config.yaml
model: "sound classifier"
dataset: "short made-up English sentences, spoken by a formant synthesiser in many voices"
train_examples: 26041
targets: ["sentence kind"]
fused_qkv: true
qk_norm: false
expert_mlp_ratio: 1
wave_strides: [5, 4, 4, 2]
subsampling: 2
pooling: "class_token"
mixing: "mixup"
label_smoothing: 0.1
residual_init: "none"
epochs: 68.8
lr_schedule: "wsd"
Rows from block 8 of a small sound classifier, named by matrix and row number. Rows with one number belong to one neuron. Each number is 500 + 40 x the weight over its row's rms, rounded and kept within 0 to 999. All counts start at 0. Numbers have three digits each.
After each neuron's rows are labels from the 100 clips, of 14848, where the neuron reaches its highest value: "responds to" is what is common among them. Only what is clearly more common there than usual is listed. The data: short made-up English sentences, spoken by a formant synthesiser in many voices.
# fc1: MLP up (model.blocks.8.mlp.fc1.weight, 960x160), inputs 108-159
# fc2: MLP down (model.blocks.8.mlp.fc2.weight, 160x960, transposed), outputs 108-159

fc1.250:439429520510460623473480566425537481474466481471520512570527558503478457577475565526513516482535489514514480477448435519549502524480581508487520458484536518
fc2.250:497587487471491444453501380547435615480529471480466498519514366520499491455500465519498481510564491487544484457509515496492491532560441512499510609504454519
responds to: sentence kind: question; /ɛ/; /w/; /z/

fc1.281:520475488456447498596550478526530500550508542456477449496477513531506494500470439486488506491548415498418432464538535514455492515492487485487422472531454458
fc2.281:492490515527569602484514521474520396481493455498499497541463438527385440557467541512558517568458511475501535496535508476493439517550488506585571523517536548
responds to: muffled (low-pass)

fc1.492:505523483493535537631472485431499572520493376541476489557463555524468467501499549509513495513437431503452504487484465513494496523479417466500496480538485410
fc2.492:480502502528514437439516501485510533465466649451461462479480416478568526437556440515475472492576522507517536501493543528516456533498532505466507504484495590
responds to: "where"; "is"

fc1.293:546493488456521480447513515502471435486522517459482452491485481484510540533471543527486505526532542443506500484533473517516523511605575514520533512491508568
fc2.293:499478474519473617570480556535538460550541505517525502525479615488365452527464520505534491473380500504517517508523498489496518479449457491485440478487490439
responds to: sentence kind: question; /u/; "who"; clipping

fc1.2:483441489531456490529487495495533525551513547522509458483500543481510508385557515460489566581558533521453471471514453526521425521516435499612500494481499479
fc2.2:519403508520478496563511546498516452508511554444457548469505570506510485545551513515517503471480508510501545513574548470478506493459534534503477493479469525
responds to: pink noise; white noise

fc1.422:480519480473499595413493447501529386521455538528488519603501525501482553552541501550494497466462486492503522460528579451502463494495448498422535562506514531
fc2.422:496499516549522464537508538459522569445483418499467511445522471474627553494468436516511514490620487519466511515461432513512469505477501485618500476509501491
responds to: mains hum; clipping

fc1.358:499440479533502490428454498497512477512458550488510510483513528506516520330548495515483463528613569477482516490497509477514496495516458491530518496461525491
fc2.358:530415514510514490565493577463481440544511559499468533519525547488455482548535472499526544501448492500483538499563514469509488507444550529520447531509439521
responds to: "she"; pink noise

fc1.655:504488490462486440575500518451561530561543540516507561494500484474482533358528448472510512534577510537483531508483512457548504491544479484540432470525459473
fc2.655:508414479600516518506520561470528471512498586449437540466479575469470469528537500471490527460461490480505529520578539474500490506472530513543492540512470520
responds to: pink noise

fc1.147:523477463484511406523454416504495463526518590519534530500514471535529472511607530473465493476604500530458538470515508504525572504564569498555570527517490495
fc2.147:497510521486501610514497568511528446545466446443524552510502558518498477504410510520534498540320538503520553494503545525522509517458498509524479446498510479
responds to: /p/; sentence kind: request; "please"; "me"

fc1.667:494499506486525509469490425498487485527514589502499521544482537517514471506581453514557462460570406467414514440469605506463506522592453465487542552507526421
fc2.667:523503528462477511499512510422523516457485376463530583516500534518477510506489470501464503505510511494540538511506388537504492508414549512506472501520504598
responds to: quiet level

fc1.588:499508504500510616466514475503589412549525415496562465562504498442524514549485613501524498472509543533500473481426438509514520475487536485382493503491496506
fc2.588:478537500462496468468492465502419664492507542517413490540493462491465489469516471497514497478584497513521443501463541503521460468520455492573532514490507548
responds to: "where"

fc1.96:494510494506503569504479511503458548531528513496603532510527449515457470615503494497577509569527542498516494494543428488520432503488633525458535502483528537
fc2.96:468587501473484492473498425563479619503527461485466482463508520527535473424496524499488460387544493487537467482487570501517599481527429500503528501506504511
responds to: sentence kind: question; /w/; "where"; number of words: 4

fc1.707:482518516531502406476515451527473477505522498549479467486482420480506519513560503561506499570472556540448429526518470498518473480525529497547486454455501558
fc2.707:527536490527506593525499542484529491558510513487558475469493639484516471474472510489504479519374503510535501468522563480485536472508495486408470527472531404
responds to: number of words: 4; sentence kind: question; sentence kind: request; "where"

fc1.737:507499490471486540442499468491491537530518557487610479484508550481515464571560463540533502476549534488432515507530482479500505474549574512527525501488542519
fc2.737:489540514464491521491518454523488554490485443487469514518480426535432483525483567474512500482463478501549486474491553482500507513521480497471433518516507526
responds to: "he"; number of words: 3

fc1.359:454498517487474502421486477576512306502512552480540433532482477446528496520494528497452467464502505534558488552549531522519434532486525529433545479458512594
fc2.359:503458510551513555520482544428456537553530472547463464546476502474407466517464511508545520576418468517516479469490447482512404523579440471591475575507484396
responds to: clipping

fc1.0:541513473480459478478501488538491540496563519568510478505516550431485465439451554472530595568490487528481514512504442482479450556490414473582513472512466507
fc2.0:526434510541488524555538567453511413544519549472450521488474567503507448496507468471491522482465462522554521504555534472518477480501528508504497571514477500
responds to: number of words: 4; clipping; pink noise

fc1.670:525548539502532519456479454576527410512535611514483522547515500518474498453506485524563514496541539475499492490560548485449487439485476492452460527519502496
fc2.670:506518488522480496492519508446517566497490403484523485478505552508632536516493479495453499459488465502512477510442479509523514492503535480581565533484499491
responds to: pink noise; number of words: 3; "he"

fc1.368:449478506498527534467503557485457479434486492498527444517518504470506495575483544496482529471553510480456509477405379507551471511479629489392477429443517498
fc2.368:482554498478507560456522414513473620509546484476487484564501439529441483483515482512494492529507493485574490475518603492498489499556416514511573592503494539
responds to: sentence kind: question; /w/; "where"; number of words: 5

fc1.464:526494459485509543536575425464465550509469512525525457516477513498468581531541457490545473491444436524495462546506494484539515462400388539526502440461520533
fc2.464:514474519561526530495500590455536330473454470463516517497502474471502511479460502513458488524493506511482561498522455507493416551529569504519431514509477491
responds to: clipping; mains hum

fc1.410:479506525524499565423479432460517527521489507526496568581479493441489515622449588500484470500501560539446461546494441451473453536434619447444530536519539592
fc2.410:488583493515487520494520443538481608477489406492527494530516451531523525407501461506530478462510453506528494481469546508506507509597468512533544503511506521
responds to: /w/; sentence kind: question; /ɛ/; "where"

fc1.716:537447524477496533482484447440428500456465590480584529446504547505485519512518443482497454490479526515503482507616470452462408481548556485498461509463482608
fc2.716:493572516483482510482524443512468622529500367505462493560501507534454524520498540473518467409502472490549477466437511485507594491521502483479523553528514486
responds to: "she"; clipping

fc1.546:493424497480474514512495491437497505490495547497538435495490565506484509368496527514504522616597535496478494485490457547452446482499400509576521474519461536
fc2.546:501407488525501488538520518504517479543501582453472525489492538467530472561544531488502520474485488531492538496566505475509517494503521536512449535488481520
responds to: pink noise; white noise

fc1.87:515517493460502446461473526588468400487457462495512425488505420518541560509485529539503464564509577502452492500500453530510480470511527486451464447497461502
fc2.87:498428484524529558576483557459543485573531571519508491525491563496440414509491544501533518577388533479540482513501592482486430475546445491517513530477515444
responds to: /u/; sentence kind: question; "who"

fc1.171:521517485478481449505474512448508525498523525530540407505499511477532511357542502481526514529584547525485538457460522485475481533456402516560511536490491503
fc2.171:498396498515506536531545543513539463538498571487468519485488555493525461549560490480507509465472510510496516503561506447501530478512526511515497460507440522
responds to: /i/; /ʃ/; "she"; pink noise

fc1.625:506504524485535400586526571578485562531493429482583499414491490477506485462496493486500560589516494489480514484566451539452436510544493502458418495504506474
fc2.625:511415471527507605528510535547510442540538637535461458532496546489448421502495532490509502406433505501555531504542569510483592488487512506476533525515485457
responds to: "who"

fc1.14:538528479486500483566515461510444475495516613484558510504527478497593499536520529440508499450635498482492466490479561498465489471465582491455493512504525503
fc2.14:506498517462505530510510485517464598505513427529479528523456574513352494448535524495486515548359504507529537487508508497521559461559474481496552540505521516
responds to: sentence kind: statement; /s/; /ʃ/; "she"

fc1.193:448493483513472545410465537522533469494500499500504438546519534499509519592487555524477521431576539494434482505439457483520569530509635518464555518477546568
fc2.193:488531513468508504494503436499436576489529485504519527558509397518432448470494472503548495579485502490551501477493535496502434503539404500506510527507476517
responds to: "she"; number of words: 3

fc1.191:565520498460518541628475538449494577484468431548482466493520476483541521440467447512513487518517472483529469519479488519430550512543546505437495531485515501
fc2.191:512510489457484475452508417542468624489518501472488517514496516506492543503590518496469494432549500506523467502468568487482541492515536509438553497494481492
responds to: "she"

fc1.446:524511476510469470506471504525464577486467578489416589495468550497544505501570457513425513504543551425559436479477591513489546505499471536579441518524483524
fc2.446:482517512460531460451488424545498514455513430431589563506497467530454451540409506500521480501487509524472518522537469521500519491447516531415557453493515492
responds to: number of words: 4; "is"

fc1.718:477478504537528637508510611461521474464458480486517486517512564443501493510532506497519505564518531520493498511398420523543501479460493460450525448453537555
fc2.718:479548510447494495425502406541423670482550505490451491515518419498470522510496496494504502425597497487530462484517531489513509512526490523515561559507487524
responds to: sentence kind: question; /ɛ/; /w/; "where"

fc1.235:577535501495526493451518485620514453478519537552482528591451526526500547485621522476454487547583534420426521493532452478444604494523467509467446501560496503
fc2.235:517460491527530658541498529423513549511516493429537474503490428504517465526453480476510493471444504493577556541493648527499460478453541479543581485484512523
responds to: /w/; /ɛ/; sentence kind: question; "where"

fc1.148:477476451475528417440495444459525381537445564496488436541505464477501476469517554499478546415573508519534501488506552490544483475553449461539548529499420530
fc2.148:509471509515503512555506623499562394485504496541487508483481545499514466554461491481542518636448541496498493529470460515519450481430495486561454497506507474
responds to: /p/; sentence kind: request; "please"; "me"

fc1.448:439443519510516497426481414491508483473455494520486455618506457498512522590505516464477542494509490465456504537553522505505407562539502524476447520512554453
fc2.448:482514533509526520515485512423562404481483478451487537438477497476541512426456438482481488553570483502490480473451477499534496523468484522552432481499481516
responds to: number of words: 3

fc1.399:511515506456503537563502480439481640478504456478469605461519594527494515463499500456466476539482420527451533494614482488486513471519442445539451524515529517
fc2.399:479531506509491519500512511527521479436480528459517486505512343513522519486460513512508478408583514514537532505442582504497558491482578526456501471534480549
responds to: thin (high-pass)

fc1.412:531555534540500510508505440484543542461508514477475525470489477538563514550528440519444500446578436514493520476458562543474538536552642473534463539468510494
fc2.412:523504511457477487490528500582512504520491498475505591551492500482382448439472583510538486565397563521482545506520527520512514494480489532459556439529501563
responds to: "who"

fc1.463:476554474533521499461511449438479514486495622511574510517543543476563480552464476476521470501509517502509577484574607499478495477547504470484474526455520493
fc2.463:507512526446442544521492481509529548529520353472478558521507551506331519481513520485553520550466465508471515503440440527481513466523527490511535544507502600
responds to: /ʃ/; sentence kind: request; "she"

fc1.628:475462510476541506461486477541454527451444549484555461525491547504531499401540482544492513553607582477440504482462502440500454522514447488477485496474506537
fc2.628:514421474523476479588539571448497456516539520527453524482517551469434481513538481476533555500467490519502555503555492462484434490468555523570422556500429521
responds to: "he"; pink noise; white noise; "she"

fc1.310:533527569515481504601459442530499533546472413535493574464496530510499538552495511482491477525474415476466446435511501511458561482514435532407449533533495448
fc2.310:489480487514505448514449514504550526454480595528491457543479449464490491411529561517472499405466514504499539518524489515491477537470568501453507437533475582
responds to: number of words: 4; sentence kind: request

fc1.715:474499484493483481473504390564549402508493534529505481555540430462522475561473557538469459463543491515411509480519539504510562471529623523460449546513483469
fc2.715:491496513503531626533503606425552531540507418483516502495471578508463510493502447476511474571478495498500484532432540505517459430514444470607521463490563527
responds to: /p/; sentence kind: request; "please"; "me"

fc1.748:508490461528508520555478509447459568483515524483481550450489489518529483462453540492370528492593447541485553492583470528506538535490549493472518517505486493
fc2.748:478486521528561527504531457474463462499519474487494496600481365526510499516515478522491522511455530505563476506454632503515434521557472482542574533510518570
responds to: /z/; sentence kind: question; /w/; "where"

fc1.541:509550488477511465497534563568513468483551490493471399526498523473476448518495534496492503537504398511490540554400538549494526493472390545477568450570496453
fc2.541:511417497538551507513510557461578397509515528540465483493500521497594498459515421503515501519523506495503526506565464513499429513497521510566461512493500524
responds to: mains hum

fc1.20:456483548540507557406520535498540487501534611492507518530498488514546457485464581519526482386588506523532508502505500516523565527563593434510578527442475600
fc2.20:485507501464506457505506474540480477521488376513520527515496446496429472549461495517538531637434528495529487478508497506516430517521449519559456530526487492
responds to: "he"; "she"; number of words: 3; "waits"

fc1.704:456517450455470579526504478494589438468521452484463449586476447522503540512521494511506499519487493517513529527414464496485499542457549485452469467464470466
fc2.704:499501507536547462482504509483455495521483517455528509449486397479558477526500477517497456587600531508501448493512590489543386499467431490604565497497515513
responds to: number of words: 3; "he"

fc1.453:516479482504480622524506495491519456506468518491456509544485608454515529478459430505453483496440529510533482516508564518511533488418358460440457517527503449
fc2.453:523515503482483366438526439461449618447500416494479515516509419514519549493541504492483488422625468498490509495468464496524452529557576502510543557498486564
responds to: /ʃ/; "she"; mains hum; number of words: 3

fc1.74:482503525534409565534491481526518476461461386535529540534475609492498494560452591477521531441478471528482453490434506548513479539456468528391528496505532425
fc2.74:481543500459511450421501450490475562450481519478477485545492363503493509490541423501480482514615510502521512489468454490520481512541479500509531558500481579
responds to: quiet level

fc1.168:536523456438520437431530496456455481465512635481492506494495527459503524440460367528488540514520564544504490484541527510526524467513447519569559503467499512
fc2.168:528445499560524627587473599527535356539523434486539483460470502477462455583458601483518498510415529508517480513491479518498477486479499489559473543495497495
responds to: number of words: 4; "who"

fc1.664:477438506533541436539473392413457536481473543439453583458514541485530555517478429489446516458532542514478505491567543435497532536468488502469474470499521476
fc2.664:511582481474486522472519458547497504492502375445568537489478539502462487459527519501463523543433484514526483479444505484505544486546524524515528550512511568
responds to: muffled (low-pass)

fc1.639:457491533476535460508468428475504464497504559501520447516507475476546536357535511519512480540609570498432516498503549495480508509510469497528444513454475513
fc2.639:522419503544534529543514585480510461514518571476492524508508556502497491512530506482496552502475510502498525526504509462501475477483532512542502499499475524
responds to: "she"

fc1.91:434488493458459516479518452443499448460493488524453465556513401455507495589492602515510529472533477523493471497457490488570480549498563490498479484482508493
fc2.91:496495476492529482482506543506563462489519511486532493493468462481522491464451444509526484660480549488490488500496516499503432475488408468577494456499537475
responds to: /i/; sentence kind: request; "please"; number of words: 3

fc1.350:519524482464516499506534582560418546424516601481504459474465492498517540461464497508520507549574468471491443489585418507464509506571551524465485447507473528
fc2.350:521473508522526629517487477582462511562550483513524533525469536514414428475482557495501488495389521472551535489567555481503485478480462499483574547489480487
responds to: "was"; "very"

fc1.554:468460505504528469594507494434483517522518524498555495458499504489528497383522558508509561572562496522482453506515505540519442533481423546618472536501472474
fc2.554:500431484538513500522523501471490437563496598456458542502496589468494478560519495502504533457493494486499531532572504472485516519482544516459445520514487523
responds to: pink noise; white noise; "she"

fc1.705:492566540478437567523542474485551473514524503523515451524474484530551488616456533516433542446612482533428524524450544508530516539546621504470487510498520491
fc2.705:512526501446495520506537458495451581471527480483527539555475443506375475444505474484554509551494510493553499479502490512524499495505452517525558553498490574
responds to: quiet level; /w/; sentence kind: question; "where"

fc1.696:536465519531500452427468442514491440525519496532448450565483452515501529557601495490436499531522542503484548524486539433489530518460433486449487461502457529
fc2.696:493530488490523482453523444438465542541468432424562465478525480502553499475480502474511468549447457482533496473461543497501389478519501507522513526485510520
responds to: sentence kind: question; "where"; "is"

fc1.337:502480510484469546442495476517457516455511401535514479560527534533547492538549566464565517457521513473510511521447484504528590543534523497554522483544507460
fc2.337:489580488435509406453518412502490542493477562424504540493504421517432459490498460507472498510543526492554492471507506509499470497458490518442531514513470536
responds to: quiet level; number of words: 3; "she"; "he"

fc1.692:507526478461538486491514530521471477416523538468514504509557464492499527476451516477468480541546561507538500453500467520487514486509513466562542445495525539
fc2.692:508496495492453571470474521591471475600510543438521553462477520494415422490499527504559442478392530526480493502610529498520461495452467522519537521523465457
responds to: clipping

fc1.53:456489530514437630448479433477568487527523474540418543615526570488578557614503438536423534465493477517514470559480529472513518475431487498457508565509522462
fc2.53:512534501491499425516519458493413557458471423446537512481507374507427493434466490504521508530607509522499503487473474499516396508474516495531563517524440571
responds to: "he"; "she"

fc1.767:561484514472470558453500500522489406471471489482482453553518529512444517460525494541504472546403516533473525536532464470440509492508441502517507513499487446
fc2.767:503473496579521552520495551452549483483465475496464466477520466475612555493500442515436522429567485499495514535501502502503459518498514468548467488488522449
responds to: /ʃ/; "she"; mains hum; number of words: 3

fc1.408:487474506473466533444465431526490475554466608538464565564494537476526542618527423507484516488572519500435465486534566486480551481463544532533437515498511492
fc2.408:498568516479518458507510432449453599448504377444554507496481444503425504452476509498496493508464482497512515496483451500529492503523505501472560498497494520
responds to: /w/; /ɛ/; sentence kind: question; "where"

fc1.33:458503512509530644545507635450502479438480497455530431500505577462520495502520473513510510523574492526502502485420384496522551473431504462474525423458548498
fc2.33:508548486473485487453523402564403639511540497505451504550497433514444510492504515490510508458512497484532470492530566492509491526530491512489563571509475539
responds to: /w/; sentence kind: question; "where"

fc1.199:547562538471483530514451427488499559561465459550479455542524541490499524502496420513463485489431433504417503460475460428415499523477405518486513475486582535
fc2.199:477526521491478468545507526494515521398438516497506466544492514489413541454497546473440504418556463506510528487464502494475532489480577485395445477515478518
responds to: /i/; /ʃ/; "she"; white noise

fc1.223:497454524529493480516529515456565538489503388553482499547505491501468517507579528570418481546501479496445524539439418519556561495476478503553495405455537443
fc2.223:512528494502542607496507544491540349497483574459516502495463439512533488506422491493547493614469524508496482501524604487502406475510486502523463564515499572
responds to: "is"; clipping; muffled (low-pass)

fc1.701:446480487474452558582525443506533395547503524485490578529518508464494583613551467532481476477585485559474494555511495468536441525484538518396422484460484471
fc2.701:502564504480502493455497421497428639444502411489513477520489487506458511438478498496500507495511502499514477490498534503507537499548517486517594532495506551
responds to: number of words: 3; "she"; "he"

fc1.469:499525500524474572589496495516477442477465531505525435496478540537557463493522474491542494510600449558454459550448411519558534499481533543449478434525503492
fc2.469:503527512463501527462529465506397622492528490501461505546477499520426493508539493486496503470468491482537472487522606492506506527519508486491600579523512543
responds to: sentence kind: statement

fc1.182:527485503536496498561485523475498527496483532559506466478493517511550516360547491520499473532578489546456541483451500460495493511451401526576510474488485466
fc2.182:535399523540504507526513525505522427557478562477439559474496588465472481501528466496524533483472523510471541492556522494486494516478544521510477519527481543
responds to: pink noise; white noise

fc1.515:499557498505549526457480394508508423472484576494530496557532496508508469570468550491542496502539512514426550465525601482495480435485563490515496559542510437
fc2.515:470500519475497513530490541411509596529490376507491525496505552490497531441524451503517513525553478490510471509433435521517536491553522489531486481477501530
responds to: clipping; "where"

fc1.391:537486496513471269540525420534519460536520472494416531476480428504523505535473510533457542470510481490450498508513598538444471488458519519555482518537461464
fc2.391:500444506518524607555512603497539357517481535517549496459475636498511483495507522499495498567375500501495555519517445508503531482501526490471464471503518462
responds to: sentence kind: request; "me"; "show"

fc1.249:483512503550458599426475453554547366489464510472476436541496517506527440516467476473520538461504541476555451461435509533482502505527499489556597557550469583
fc2.249:484530485449483399510469540532509537464487444486487597494495488469399505528456504496493477497552497508438471513471412545521450487456480500513418497489515482
responds to: sentence kind: request; "me"; "please"; "show"

fc1.262:470472496509504545573482392571492533516500558458482529511541509442493526591445449516483500574538512500487493506622434533498487527591606476474470518524484493
fc2.262:479558494475451538448488474523518587506503434449521532474504484504477504426499551486480474365539503517521557500421583508506569489442510511504576476512526545
responds to: "where"; "she"

fc1.39:570519540513502586524498559464524502481499474516507513577463582541494497477447457469528534514463551526528477515502493467458411511450437469385453540549522479
fc2.39:476488502529500474500488425432471556459504444465417473493527470486595559483560455523436527426593445477526493503440547486485511501546545483568564561514501549
responds to: quiet level; /ʃ/; "she"

fc1.125:501540474535487516511514550501516474513528450471518428563533495521475475470519517534560476543506408511421518511456510533491475418477446477390467464521481450
fc2.125:500494477540531478459495471397480524494498529485420457463511451489617531471550430495464508485620472500549488492498552502514485535518520497614518501480467502
responds to: "where"; "is"; pink noise; rumble

fc1.616:496475536480494482454509416495547503517479503442474532560524431506498507670534546561485486472500473454491538546463474470454512477446656459482499536497489530
fc2.616:483564511488499542545519523506575491490502441479557518516491568495525492389446433490546462619523502531473512479460527513533489462538406498552485492499550536
responds to: number of words: 4; sentence kind: request; "please"; "me"

fc1.467:546516505453466576568506450465557508457496489488535479562461595481481487473515522513400497509457454538473460500498559518474520510499445471426496504529516421
fc2.467:490508532546534545490513534447497521494485485467471504476502428468551577489537454497497495487626501506506528504471499488527496491564523505579529555503484549
responds to: /ʃ/; "she"; number of words: 3; mains hum

fc1.652:518503527469501549566564465482445622500511561519430534522499523504509496558470491479509500469583400513467517522517509500518554529554512495513473514506456494
fc2.652:505561487455493509505542435545504508428483427455557535496481473512495544425482479488501476513531531493527510481507507532512523518454563498478547491536517581
responds to: quiet level; sentence kind: question; "where"; "is"

fc1.482:472506482517542508544545516425495630432519458413461516484468478519456474556501500476515543513532456459457545487492477516536484483531496517579526415454450434
fc2.482:487495492523508553504506502551516356507483594447558494549482445511539482464457487515477487547475562515542511505519568498504488520504443516412483529501495569
responds to: clipping

fc1.172:505478432526544463559461587432426597511490464465496514465505436535517522432473556505565495518583402521409457462465387502455432493507464496470507442552451478
fc2.172:525437473533546610478510508513493430500501537501452460532482465503493446503522506526516520477407507480579528476549652483487511515508535512523504513500503516
responds to: "was"; muffled (low-pass)

fc1.711:520525492495513522534501511399456452513503482513587477506471468542509498484492477520552506575534550472533506470523460510458521505566609472429527501509504529
fc2.711:466554501478509487462497450553444666508533515521455481483522554508468491495543509492508510368512463491535475504449561486502542474503464483496535516498525507
responds to: quiet level; /ʃ/; "she"; number of words: 3

fc1.90:499485509487489504490537450502488507496481575502504506562470506488472476536622425483478469526477522482421551510607521480494463481565537497628484504494519399
fc2.90:480536507466486546509488437459546605487496424414488531473466548511515552458437504499452494473579484517509501493463517517493560483468476483424503477487547552
responds to: number of words: 3; "she"; "he"

fc1.424:517474524447488554555481427414454552490511599483525589480505515453501499539456427489441524476581518559454482500589486457482480519433503479492414449493487503
fc2.424:517541498495485507452538440526431594516492392471497516504479514525459503435532552483519496426457511487527499462510563502496569512561543502487596545533505541
responds to: clipping

fc1.208:508468502520490563574493487440533569526515448536501421469502461495445513447521536495528484497484475532516479531465460499537470492487431489469566430471451510
fc2.208:492531488499520419372519485516481551479494592477451475539519374486523527501528486538537506507598520507509461471464539497485435483555497527491477521521516543
responds to: clipping; mains hum

fc1.146:514500538475502573540423484508484473540443489473459612521468531482490456426515500516507503480506485489485507454515455570453597503542469545397471516486525451
fc2.146:482521512514454435500505476498511591448503490509486497494475520479531482463554490528456507419568475516500481555457532540484537501431621478460517488488465580
responds to: mains hum

fc1.19:522464507502471506402479524418438448508427567497509528569517482517512514554565503536447484505566587481454507510489519461504464503484553499505433500476519551
fc2.19:503561503470497500509511414511491657470539406488517474503510504511440509477470498485523500492479462488529483468493496476509532479545467512448560553506495492
responds to: /w/; sentence kind: question; "where"; "is"

fc1.264:531525462500442490510521546459569524551488555548524453460513566474483485373499469511480509574541454482525520452456524541450506507489390520582527469546496496
fc2.264:505405476537534525536561493463494451507526565454435550500500553507524453571559507497514560467487474483500515555602482486475485499484528523526482541527449519
responds to: pink noise; rumble

fc1.167:480495485470478498428539521500529413414473494539457457537493520498548556591465521503493467478589465470444462474478477506488460513512556495496522495500508550
fc2.167:524474513527517547549485535542533425541511528484486510561490465501322475478481518520551503554414530494509516481546508483494432504495438490537501486506507485
responds to: /u/; sentence kind: question

fc1.45:526469498483519518466508408494442497524504599451549557535527580463508473557507393496499498553443530551478453499573573470488407555454484476484466542501516447
fc2.45:509574514479486466473511450480491607480504360519485504520509474508442544503472504494463485371590486503512479495461427510523602491497555502526583523515512522
responds to: number of words: 3; "she"; "he"

fc1.73:478479553464492587508503538471504564506509463488421494482448471483484469389431508537507497510476479529528409498538420552478512472504425491476504491576518502
fc2.73:496475499525516444512486499572459499486500598544479492506489489505439489511515558516453489378533471498478503529514487499509474532493585512458463464509440532
responds to: muffled (low-pass)

fc1.159:544535494514527419581496496562505475482537433501493441483492453570480475485505594487435538549603430479427509499539458529495536476545501500398419425546517419
fc2.159:494424478540558647474506552459567411538517595501499462560481497515483480454502485483533490523398534515557559513553590491504478487502509503574551522488507536
responds to: "is"; "where"

fc1.660:527488460471503471598493577437506568527520567455495546482509456455533471474429530517490463533573532458530521501452486494483497506521614476439470504510520474
fc2.660:485497513537567570534491479552462540541519526546486483494487508502388419495506522532565518524413530481540488485604614492540515471539456486506585503505508500
responds to: "was"; "is"